config = dict(
    model="model that answers yes/no questions on an image's attributes",
    dataset='streak pictures of flow and ridge fields',
    train_examples=97500,
    image_size=40,
    crop_scale_min=0.8,
    horizontal_flip=True,
    color_jitter=0.1,
    cutout=0.25,
    questions_per_image=8,
    encoder_arch='vit',
    encoder_norm='layernorm',
    encoder_norm_position='pre',
    encoder_activation='silu',
    encoder_mlp_ratio=4,
    encoder_head_dim=16,
    encoder_fused_qkv=True,
    encoder_bias='all',
    encoder_qk_norm=False,
    encoder_layer_scale_init=0.1,
    encoder_parallel_block=False,
    encoder_inner_norm=False,
    encoder_moe='expert_choice',
    encoder_num_experts=16,
    encoder_moe_every=2,
    encoder_expert_mlp_ratio=0.5,
    encoder_experts_per_token=1,
    encoder_shared_expert=False,
    encoder_patch_size=[4, 4],
    encoder_conv_stem=False,
    encoder_layers=12,
    encoder_width=128,
    encoder_positions='learned',
    fusion='cross_attention',
    fusion_encoder_width=192,
    fusion_encoder_layers=8,
    fusion_encoder_norm='layernorm',
    fusion_encoder_norm_position='pre',
    fusion_encoder_activation='gelu',
    fusion_encoder_mlp_ratio=4,
    fusion_encoder_head_dim=32,
    fusion_encoder_fused_qkv=True,
    fusion_encoder_bias='none',
    fusion_encoder_qk_norm=True,
    fusion_encoder_parallel_block=False,
    fusion_encoder_inner_norm=False,
    fusion_encoder_moe='soft',
    fusion_encoder_drop_path=0.1,
    fusion_encoder_num_experts=8,
    fusion_encoder_moe_every=2,
    fusion_encoder_expert_mlp_ratio=0.5,
    fusion_encoder_slots_per_expert=2,
    fusion_encoder_shared_expert=False,
    fusion_encoder_positions='rope',
    fusion_encoder_cross_attention_every=2,
    residual_init='none',
    optimizer='adamw',
    lr=0.0016,
    beta1=0.9,
    beta2=0.999,
    eps=1e-08,
    ema_decay=0.999,
    steps=14200,
    batch_size=256,
    epochs=37.3,
    lr_schedule='linear',
    final_lr_fraction=0.01,
    warmup_steps=1420,
    weight_decay=0.1,
)
Rows from expert 7 of block 5 of the fusion encoder, named by matrix and row number. Rows with one number belong to one neuron. Each number is 128 + 24 x the weight over its row's rms, rounded and kept within 0 to 255. All counts start at 0. After the name is the row's rms in percent of the matrix's.
# up: expert up (fusion_encoder.blocks.5.mlp.up, 8x96x192), inputs 0-95
# down: expert down (fusion_encoder.blocks.5.mlp.down, 8x192x96, transposed), outputs 0-95
up.74 113 [108 130 110 151  83 138 144 126 101 165 111 154 189 135  88 147 112 101 130 143  93 115 120 118  92 154 100 108 119 157 197 114 127 143 146 148 108 119 148 143 141 141 126 115 164  98 131 158 124 103 104 118 110 109 112  92  60 132 111 117  92 131 112  81  95 136 126  94 150 145 130 141 125 123 174  83 130  97 100 131 132 131 126 115 121 115 144  98  91 121 150 111 130 157 151  91]
down.74 103 [149 141 155  83 116  94 125 114 127 119 140  97 127 130 137  96 145 122 137  93 105 126 130 169 144 178 121 118 144 119 115 116 131 157 121 116 142 151 157 134 116 133 161 142  81 128 149 139 109 122 123 127 181 107 120 111  94  96 128 109 113 172 152  99 157 190 142 146 137 100 115 102 113  94 143 118  69 110 122 168 133 135 142 140 111 142 102 139 175  95 112 129 138 144 129 109]
up.75 098 [179 143 174  84  93 105 173 109 124 178  98 100 126 153 118  82 154 120 135  97 135 151 149 130  94 189  99 123 115 131 120 121 126  95 131 133 103 135 117 150 156 121 139 125 133 102 150  80 121 143 136 107 110  98 175 116 136 113 125 149 117 138 132 125 151 127 125 164 159 111  78 186 119 145 129 144 101 142 121 129 132 125  98 115 152 142  89 103 106 131 122  96 112 150 109 167]
down.75 109 [108 124  72 123 107 176 106 138  85 151 153 166 136 145 116 136  83  90 144 156 128 138  89 163 150 136  95 100 105 155 154 131 122 139 116  80 125 101 122 165 132 139 134  82 145 133 151 147 138 140 103 138 128 145 128 112 112 135 120 175 105 132  80  96  97  86  94  92 151 161 150 111 131 133 127 148 165 102 161 133 133 123 155 117 148 106 129 130  74 101 187 128  96 104 103 133]
up.76 063 [136 129 129 108 144 105 148 129  89 166  57  99 128 128 120  94  81 118  80 141 127 124 144 117  79 121 109 111 116 108 141 141 130 147 130 129  71 201 156 112 125 153 124 123 115 118 136 123 122 124 118 130 128 131 143 144 136  69 121 126  97 155 102 117 178 114 129 162 168 118 125  79 114 189 126 117  97 134 179 149 126 129 117 105 123 172 138 127 120 152  83  87 133 169 110 112]
down.76 072 [103 117 118 129 146 102 132 125 114 119 126 131 155 138 122 105 131 162 120  81 109 130 139  72 151 141 115 111 153  72 151 118 168 160 117 135 141 146 150 142 149 137  98 107 136 129 104 137 159  97 118 159 123 132 163 105 103 150 123 155 152  91 167 121 106 134  85 112 162 138  77 128 129 146 135 160 110 108 148 104 184 109 114 136 155  77  95 111  97  80 136 133 113 110  76 108]
up.77 095 [103 103 116 144 101 104 128 130 167 126 167 172 109 106 112 133 124 132 125 148  96 114 128 133 122 120 127 143 125 135 130 113 138 139 159 129 125 136 130 137 114 124 108 105 151 120  72 191 152  66 127 111 135 125  82  83  90 150 102 107 152 118 170 150  95 166 131 121 108 115 135 130 107 164 163 111 103  99 117  87 129 151 140 121 116 125 127 103 159 106 156 132 111 130 129  69]
down.77 119 [124 129 139 149 126 151  75 101 136 113 124  99 141 131 133 135 128 155 118 123 133 122 108 165 133 142 121 114 123  92 138 148 104 105 144 139 106 101 116  74 125 126 145 151 104 105 123 140 132 134 148 102 101 123 158 115 152  93 127 158 105 176 169 145 152 134 121 138 147  81 107 136 138  66 105 122  98 122 145 108 143 131 130 151 114 184 125 109 129 135 141 143 120 151 174 116]
up.78 147 [106  95 121 129 114 189 158 149  91 152 162 170 172 153 113 122 128  93 113 146 135 130  99 134  81 107 132  91 113 147 177 147 134 151 141 137 100 115 128 112 156 113 138  91 115 129 163 145 118 148 115 127  76 131 127 111 100 162 109 100 129 141  86  89  80  99  97 126 119 122 128 138 174 152 159 121 177 120 124 149 126 107 140 112 117 130 130 106  92 127 170 134 119 120 132  83]
down.78 126 [118 129 157 186 138  91  74 140 191 110  94 100  73 111 130 164 112 155 135 127 135 132 112 100 116 134 142 127 147 127 115 148 131  99 119 150 140 127  98  88 116 120 130 152 140  75 117 148 135 133 137 115 125 134 144 119 161 114 126 108 134 122 123 164 131 134 149 148  97 123 116 120 134 123 110 149  91 180 166  96 121 160 104 126 147 151 142 140 179 168  91 138 133 141 111 130]
up.79 104 [114 146 123 158 132 159 114 145 115 136 100 160 156 123 104 114 147 139 132 150 145 124 130 137  77 133  82  95 124 149 162 126 129 140  97 128 126 121 149 153 128 125 136 108 167 100 107 157 124 126 101 123 122 141  97  89  72 155  89 121 106 103 142 113 109 113 146  83 131 172 129 155 131 160 173 113 141  96  84 139 138 163 116 123 110 125 151 107 129 109 161 104 118 141 159 107]
down.79 115 [132 167 193 110 129 133 125 130  98 123 149 135 129 129 139  88 188 131 144  90 123  87 113 114 126 196 136 125 140 102 133 136 129 112 138 162 151 108 155 133 152 121 165 120  98  98 157 144 100  69 136 122 133 134 105 144  96 130 131  99 139 142 177 127 141 172 160 131 137  91 120 164 123  89 150 119 101 155 161 158 118  83 159 128  66 133 117 132 177 138  81 122 142 156 149 119]
up.80 065 [ 93 149 138 158 118 138  88  92  90 162 138 123 117  84 113 125 155 148 100 108  74 148 126 131 154  91 154  99 127 109 177 117 137  89 160  90 134 114 137 164 139 154 152 140 125 116 111 107 129 137 152 146 135 112 125  88 171 136 129  70 151 107 108 191 116 150 142 114 178 174 130 135 130 133 130 141 144 155 109  98 112 111 131 133 128 120 152 136 131 134 176 152 107 139 101 110]
down.80 081 [144  93 141 105 157 194 134 149 119 160 111 110 118 127 160 190 120 139 101 153 177 124 129 157 146 144 150  99 108 132  95 165 105 125 140 126  80 162 122 108 168 113 104 167 139 154 100 119 107 143 112 124 148 162 147 137 156  76 175 161 145  95 119 123 156 120  95 124 141 128 145 135 104 116 106 123 143 136 164  99 123 119 137  97 148  91 157 125  87 154 120 136 120  66 137 151]
up.81 054 [145 170 149 117 109 137 129 117 121  98 133 171 151  90  79 131 141  74 165 148 157 151 140 139 115  96 149 153 125 128 118 128 153  85 124 139 139 118  90 142 133 156 132 108 113 115 159 146 124 115 103 117 154 144 114 126 112 129 162 115  97 173 167 134 123 135 117 108  84 103  99 134 158 138 107 123 157 149 116  92 128 173  92  62 145 137 120 141 156 199 142 102 173 138 156  92]
down.81 072 [161 118 127 133 137 149 122 117 142 149 129 115 139 113 139 132 103 152  99 116 120 149 102 150 143  90 152 118 169 161  77 136 143 130 127  83 131 119 127 126 140 147 133 122 154  59 130  82 124 151 123 145  81 115 162 161  64 200 129 126 120 109 142 100 139 141 155 126 110 153 127 126 106 124 155  83 148 120 119  97  85  99 117 147 142 157 104 134  87  93  86 116 139 144 118 144]
up.82 071 [ 83 128 126 139 131 145 118 141 162 150  79 138 133 145 117 107 124 154 156 148  94 121 133 114 127 134  78 148 117 133 102 128  89 103 145 135 116 120 120 127 159 106 125 127 150 115 108 129  85 144 135 123 150 116  72 157 142 146  80 108 131 125 152 133 107 103 133 112 143 149  94 106 120 101 125  93 147 101 123 118 128 135 116 148 145 129 136 111 136 115 121 108 143 181 106 111]
down.82 104 [146 147 144 130 123 106 113 129 127  94 123 115 118 120  97  63 163 122 119 129  98 117 138 127 132 149 131 131 113 123 134  86 149 119 126 152 124 140 148 101 142 143 151 124  53  98 150 187 118 106 136  92 146 107 112 145  98 149 133  81 122 171 143 114 111 150 137 130 128 114 121 140 134  92 139 137 100 122 159 138 128 114 110 144  94 126 147 118 177 106  73  65 146 160 148 120]
up.83 113 [179 152 143  83 132  72  69 129  74 149 119 110 123 153 140 135 118 157 154  82 123 153  94 118 125 140 136 119 120 119  97 115 140 110 121 122 118 116 136 134 122  92 122 186 109 139 152  50 113 163 154 122 156 135 150 163 123 117 138 128 140 150 105 144 125 143 117 191 138 127 120 149 154 156  70 159 111 145 110 123 127  96 106 101 150 136  79 114 130 147 107 122  88 117 131 137]
down.83 130 [ 95  85  71 139 100 205 143 119 134 162 140 117 138 121 141 142 107 114 113 122 122 112 134 144 161 134  86 122 138 161 109 153 121 117 144 125  79 125  85 170 126 145 146 129 161 127 135 134 151 130 131 155 113 142 144 134 190 135 114 180 126 118 121 121 136  90  89 127 136 168 131 105 116 102 103 131 163 107 122 122 118 147 174 122 132  82 141 148  84 122 174 144 119 105  61 160]
up.84 074 [127 135 105 139 158 159 122 104 103 164 146 137 176 162 132 114 145 101 123 123 109  82 147 124  95  90 117 151 128 141 122  97 145 120 148 122  80  90 132 149 138 131 123 111  61 150  84 158 122  89 104 148 164 122 124 134 128 131 194 146 119 131 106 105 156 119 105 143 180 117 139 129 132 113  83 132 115  96 103 138 129  96 164 146 128 160  90 138 100 124 115 130 159 101 133 139]
down.84 084 [121 109 110 101 124 117 116 106 122 113  81  87 129 116 152 182 121 118 192 145 100 147 102 131 134 104 150  73 121 154 137 161 115 131 131 102 133 189 125 155 161 149 118 135 144 144 122  80 108 102 134 145 104 110 141 142 134 205 123 162 125 150 117 181  99 100 118 153 139 140 107 130 144 151 124 126 169 166 142 158 166 113 111 109 146 127 125  97  94 148 134 133 106 142  77 132]
up.85 085 [163 138  97 126  94 137  98 121  56 179 130 133 194 140  81 102 131 125  86 160 120 149  59 158 112 124 146 111 128 127 137  89 121 125 140 128 106 109 174 167 155 120 147  97  86 151 126 148 122 145 137 121  97 131 122 134 101 124 123 121 133 130 107 158 137 122 107 108 137  96 144 142 155 137 125 140 161 155 138 144 117 123 142 118 148 128 140 146 125 118 153 126 111 124 120 117]
down.85 106 [103 108 103 141 143 136 133 167 166 106 110 143  98 117 115 186 120 152 132 146 117 151 135 121 144 138 139 145 128 131 110 157 107 123  80 116 124 148  60 135 120 153 111 110 177 135 124 122 155 126 147 143 132 153 134 144 129 141 111 164 149 102 124 148 127  93 141 141  74 145 138  97 134 128 134  89 147 130 127 123 150 151 111 131 110 104 138 150 105 177 110 132 136 124 129 122]
up.86 100 [133 117 130  93 121  75 119 128  81 123 120 133 151  88 116 137 122 123 141 116 124 170 123 141 128 139 151 100  95  99 157 134 137 112 125 116 141 140 130 140 129 104 119 158 101 130 117  71 116 186 155  99 138 141  81 149  94 148 125 160 138  98  76 158  90 134 161 112 125 138  97 135 151 140 110 178 165 125 148 133 125  65  97 105 139 135 134 148 117 153  85 140 110 123 127 109]
down.86 094 [132  75  53 132 128 160 111 129 140 140  99  89 117 135 140 105 125 113 104 115 126 101 107 157 132 106 104  95 111 141 127 124 117 126 162 121  96 118 104 177 130 135 144 147 131 143 107 123 126 126 152 167 136 131 127 141 164 122 145 142 137 129 159 170 154 115  93  98 157 140 117 137 106 117 143 139 146 116 126 138 139 158 171 152 153 125 170 158 130 113 221 103 145 120 137 113]
up.87 076 [122 136 106 127 114 160 111 144  61 191 166 158 171 152  82 144 127 137 125 173 141 100  77 139 107 120 118 107 160 132 134 126  87 147 132 150 114 140 149 123 126 146 134 105 136 132 175 112 102 141 136 145  89 131  98 100  98 124 112  97 125 148  94 122  77 117 117  93 132 104 140 119 163 156 118 146 148 141 138 123 132 150 133 135 148 124 137 102  90 128 149 149  93 129 139  98]
down.87 091 [109  90 137 148 146  98 126 133 167  93 128 103  99 134 122 156 115 150 131 151 110 147 135 112  98 126 152  98 166 126 111 168 148 121 128 109 148 142 115 107 138 151 107 103 145 140  97 142 153 102 132 137  79 125 104 100 139 131 126 106 124 142 134 141 141 149 161  98 116 128  97  98  99 103 140 131 104 130 125 116 142 145 120 149 101 134 166 137 128 170  74 128 164  92 145 137]
up.88 068 [115 150 149 133 144 141 158 129 130 177 160 142 159 137 131 126 104 113 140 144 188 141 113 118 114 123 135 157 113 160 105 126 110 139 106 144 161  60 184 162 155 147 153 121  96 117 126 167 156 104 102  96 169 116  79 110 139  93 151 115 145 140 135 117 172 130  98 126 153 159  83 141 120 128 119 107 178 119 104 115  81 117 119 119 148 127 168 143  59 149 124 140 108 116 137 142]
down.88 097 [104 113 137 129 101  97  92 149 160 100  95 147 120 128 132 109 118  79  95 110 103 154  99 123 111 109 136 128 120 103 136 118 137 146 136 146 139 167 148 113 106 126  96  83 109 115 159 161 147 135 119  91  98 108 116 147 122 146 112 127 154 163 136 161  98 121 132 103 171 132 147 116 129 174 137 115  98 153 165 147 191  93 127 129 115 129 104 107 150 122 137 102 103 135 120 108]